python train.py --model="image autoencoder" --dataset="views of escape-time and Newton fractals" --train_examples=145000 --image_size=48 --crop_scale_min=0.8 --horizontal_flip=true --rotation_deg=10 --color_jitter=0.2 --bottleneck="plain" --downsampling_factor=8 --encoder_arch="mobilenet_v2" --encoder_norm="batchnorm" --encoder_activation="hardswish" --encoder_depths=[3, 6, 6] --encoder_kernel_size=5 --encoder_stem="single" --encoder_expansion=6 --encoder_widths=[40, 56, 88] --loss="l1" --latent_channels=16 --decoder_norm="batchnorm" --decoder_activation="silu" --decoder_widths=[64, 64, 128, 256] --decoder_blocks_per_level=2 --decoder_block="plain" --decoder_attention=false --decoder_upsampling="nearest_conv" --init="xavier_uniform" --residual_init="none" --optimizer="soap" --beta2=0.99 --lr=0.0038 --beta1=0.95 --shampoo_beta=0.95 --eps=1e-08 --precondition_frequency=32 --max_precond_dim=1024 --merge_dims=false --one_sided=false --adamw_lr_other_params=0.0011 --grad_clip=0.5 --steps=4100 --batch_size=256 --epochs=7.2 --lr_schedule="linear" --final_lr_fraction=0 --warmup_steps=820 --weight_decay=0.1 --adamw_weight_decay_other_params=0
Rows from block 3 of the encoder of a small image autoencoder, named by matrix and row number. Rows with one number belong to one channel. Each number is 500 + 50 x the weight over its row's rms, rounded and kept within 0 to 999. All counts start at 0. Numbers have three digits each.
After each channel's rows are labels from the 100 images, of 14848, where the channel reaches its highest value: "responds to" is what is common among them; "colour at peak" is the nearest of a few named colours to the mean colour under the peak. Only what is clearly more common there than usual is listed. The data: views of escape-time and Newton fractals. In brackets: how many of the 100.
# convs0: expand pointwise conv (encoder.blocks.3.convs.0.weight, 240x40x1x1), inputs 0-39
# convs1: depthwise 5x5 conv, stride 2 (encoder.blocks.3.convs.1.weight, 240x1x5x5, trained with AdamW), a 5x5 kernel
# convs2: project pointwise conv (encoder.blocks.3.convs.2.weight, 56x240x1x1, transposed), outputs 0-55

convs0.77:520527509523513497435520538601468524440421556552402500407493532521462590459520426576555512445549530543586466486493497543
convs1.77:473532532538543530485473468460442553631547517489483576637501509485503528511
convs2.77:576497511479528486460487528445513508400525570607427598492436499479434507438515465550441431426560482476533469561516442490424559561464455434463477534430531492563522580505
responds to: dark (87)
colour at peak: black (100)

convs0.20:445488477458446522455443376492505556366491533439473504540475553545488476450511424581506493495534574454498457475501405477
convs1.20:524533465478509486574574537545533591505507581496586479564584517508587462503
convs2.20:444556568393528463520574515572518514486572511469529417517472460426484453520434411406461502489397426512475455573507444476449552501531469547419431503482507524536519504435
responds to: dark (96); Mandelbrot set (40)
colour at peak: black (100)

convs0.48:467627589450472497524539444460494521524505444515495434561485481452416510434518561555554492521439531544442446609472466522
convs1.48:526539511485476456531495504520547604567567554483576622582506468505473514465
convs2.48:593462432503476475439515479479492521486532509360530588522560539429500481554531471545435559456420515486615425503523487529447467543508556469549555538528540513440403471535
responds to: dark (67); Mandelbrot set (29)
colour at peak: black (100)

convs0.188:454421550504437491529585572523501515586487468403473564454412524561528502530451503494520586500457556436486449520467546419
convs1.188:523491498501499453481560482515494557681615481506505514555466487519525503501
convs2.188:381515513498507456554496506541430478399460489595488441509549524395557594466407545464549456578498549437468551473484487504535509420512541523540512550581472535480465537456
responds to: grey (63); pastel (37); Julia set (26)
colour at peak: white (95)

convs0.164:525534482522530533505475555553509510412445628627462447450471450502549556462472471505504522467539527529592560494553432450
convs1.164:498514557584442551480506542577514481433495584476518595587525532460520545550
convs2.164:391516536470554520575524576517524495511470460538498407530528493467555535461426485471439509546544610475389494522532509502462481414523539444592548453593453573454537500496
responds to: dark (94); Mandelbrot set (39)
colour at peak: black (100)

convs0.11:462451524513510552474433464518443496402472519474503605466478488520608552448491441564524440534531546562599402494497483537
convs1.11:544496458610494514469459599457507537523598566494524501485478523535455603475
convs2.11:534528447418442530540441562465531578473453444559488525509473453589420545434406517464495451506475589524371544489519500587574543473441445494544475498482529534463510507442
responds to: dark (89); Mandelbrot set (39)
colour at peak: black (99)

convs0.215:500510539577404464575556466527546473487479497606490500510506592593511481551441418545557529462527616539477536515487524503
convs1.215:524456551566521479529582533548491558474489597551490552420441545470580543465
convs2.215:558568460495552570558415522526528512503458629534568380443490502514463486450454485533484478543598567510551483474436483442442449528491426547536516485471500414573480487539
responds to: grey (67); pastel (33)
colour at peak: white (99)

convs0.237:437434528507484596486441386411479408486619491548490538464519447534501446438528559569503519478537487486472478554481518473
convs1.237:563462464444476451513536443480543525551546447547454558444390504482499462401
convs2.237:534490432493528505499578394534494509628431512463542495563544547534523606498614565472531488582548565560483421515455547492543441508503491504511514539562531425553500533479
responds to: grey (61); pastel (39)
colour at peak: white (100)

convs0.229:556450542453539498516534445536487433388468455554504525525507470525508470438477430451444580546445426495444524475616423485
convs1.229:551456555514548510556513459479591485506549567580479464527507541471579440600
convs2.229:446472484571485463580468522497453568568469573418531514529559396536517440481495443499575453581473468533476469512474503552454438438503429435443539507535546472554624556497
responds to: dark (96); Mandelbrot set (42)
colour at peak: black (100)

convs0.57:482528546519579458468543488591449494482510522630400368460463469449481516493501493517545528459544523508570425485508448465
convs1.57:511505475520494463459556469476522541573530489476493584663565497502559519446
convs2.57:511531472475478540402417565501507517463542457494390539535473451367526513465518447509425508483490532391589465544476523424481419449517460503547417479514452569512527540516
responds to: dark (35); Julia set (25)
colour at peak: black (91)

convs0.131:493446523510527501554506427516512590413465544567530521480601538501446527477480446559491494549550560484559420494433529624
convs1.131:498497507506496508465523525469554503591689494502473489585452492509537498514
convs2.131:542492460541573535476528465540594511463490444483487373486519466654451553470461484539421490539451503542498507532478464563577457464512495476548513468487532533420580609500
responds to: grey (64); pastel (36)
colour at peak: white (99)

convs0.226:516545518402563482494540492503514547477489526547483443541611490543458471567565477564477538553398374482496522527558432504
convs1.226:463524501520455467506497516509542464618666544508522561540538528470482528516
convs2.226:537446453544476628569480522531593510431469485410520470462482418483523492542443642581464493433536489504480568571504539459493485485489560550543502519469518562534547435474
responds to: dark (86); Mandelbrot set (35)
colour at peak: black (100)

convs0.221:450479506553586524466500499546460520444460556543444573385514452471617555452470469535539462508490560572577509455505459551
convs1.221:526474525553519490508560526509524458469417458478539628630557532478518478499
convs2.221:396525547443485483423452493557509492487513550459509555454527480330558465491464414481534521501515443460522499516527545437474486441506582641464521514447532558517544518488
responds to: dark (73)
colour at peak: black (80)

convs0.228:460522490581549490505453525578486518435440518577425513450555521545536559512477426530468491480619498541588451440584512533
convs1.228:476519594555549529531563556511591572463418481503543471402520520526508534536
convs2.228:412507496499444546487507542587454438498532445509528509455626541421463575465415473493389502501454418452475580432527410452443471502478536471497496482529468517568432492494
responds to: dark (92); Mandelbrot set (32)
colour at peak: black (95)

convs0.49:515447531486540517501580460544409506496464470609375385570446444494483518506509502459469550489467437524522512554546546549
convs1.49:450499522482465485539558563508545467617635500531470475573515458510544469534
convs2.49:533426515515602417500483548463515519525388582404508481519533514511526418491443430625501526451515477439598557485450512490514540551481531479573461571492456462539497458524
responds to: dark (91); Mandelbrot set (35)
colour at peak: black (100)

convs0.203:481499509516565547540504513552465573425444508582436527450528463478631516476464459488506428492503569571571485453574530580
convs1.203:493525450494464483517551601506525531573640510489543411478537530492556545485
convs2.203:495431495503454532528446477488519405549411457566494476581489459511479525479517545609419492433447540525481547537487575538606550475510464506420471562484497551443580425569
responds to: dark (93); Mandelbrot set (34)
colour at peak: black (95)

convs0.211:453479478559574477450504476613389545441468469492474566469511478473534554446550587468497507456596580545557512485528461527
convs1.211:476483521520485483486482529524541579489598583509561394623524466528519525517
convs2.211:488466380522438447523510483540483526529513427478600510509550451521535535508541587547478509541591546561490526462582543533526423511522498466482442478391428488493633487538
responds to: dark (94); Mandelbrot set (32)
colour at peak: black (100)

convs0.10:578512459509516508544579489549575495410524395461517524491483555514482464501519354525486470519522494424419449515571534450
convs1.10:481466482501498475471464453530519446480356517480530492357510517458462447543
convs2.10:473531467626434511491542412435557522545554539481537502486438465564588442483581478534524545486490492460609529568541540424530470528494491528517419515555569501564504520590
responds to: grey (57); pastel (43)
colour at peak: white (100)

convs0.59:455504487490539464545491453576401588443481460468459514416573515444503573495474449502521484479562634478572500531521483566
convs1.59:485514484492484526484506518498488500508637510485505546694509515499476497484
convs2.59:576447453520559485466509427616499511392515503473509511404586413397567519452464493545424509430590450494492512479468530501513483515558508501507456487508460532390535481480
responds to: dark (57)
colour at peak: black (84)

convs0.150:585504401482579534508531564483496473456476520480588509448515489440502435444460499392523450485537456467559533456472620532
convs1.150:491481475472488474488512408485515527448529422405454410433383481493471537515
convs2.150:464532444539425529441478405444477557576610485434519381513558512563595391579541568455473446561486538548443512502509460496500442525505514508489463512509481556493493516474
responds to: dark (45); Mandelbrot set (29)
colour at peak: black (94)

convs0.163:441488480505516523527482518432558596447481488424426505479494527450522481498466461526432529447535376368583451482539471509
convs1.163:468502460470478487481539554510458553631524526474544647537538503525540535505
convs2.163:460455529456480455478569515482467579528509497567499461484418405454514522441510454472542461371550417536555469509476508429355459475442519519482445484468457516528598465493
responds to: dark (69); Mandelbrot set (31)
colour at peak: black (90)

convs0.171:433600478538464538505550485472518454538503552515404452506499473495574500459598511611547585544509507412474505464587490495
convs1.171:524461555468552546468440444518549433445557525536489560473536502566617554541
convs2.171:458494523491411535527419524418472556483504584450499583405565473555540485454511457488484473500534512597494469468385552504499395527525527517459517483454506391558449540560
responds to: grey (69)
colour at peak: white (100)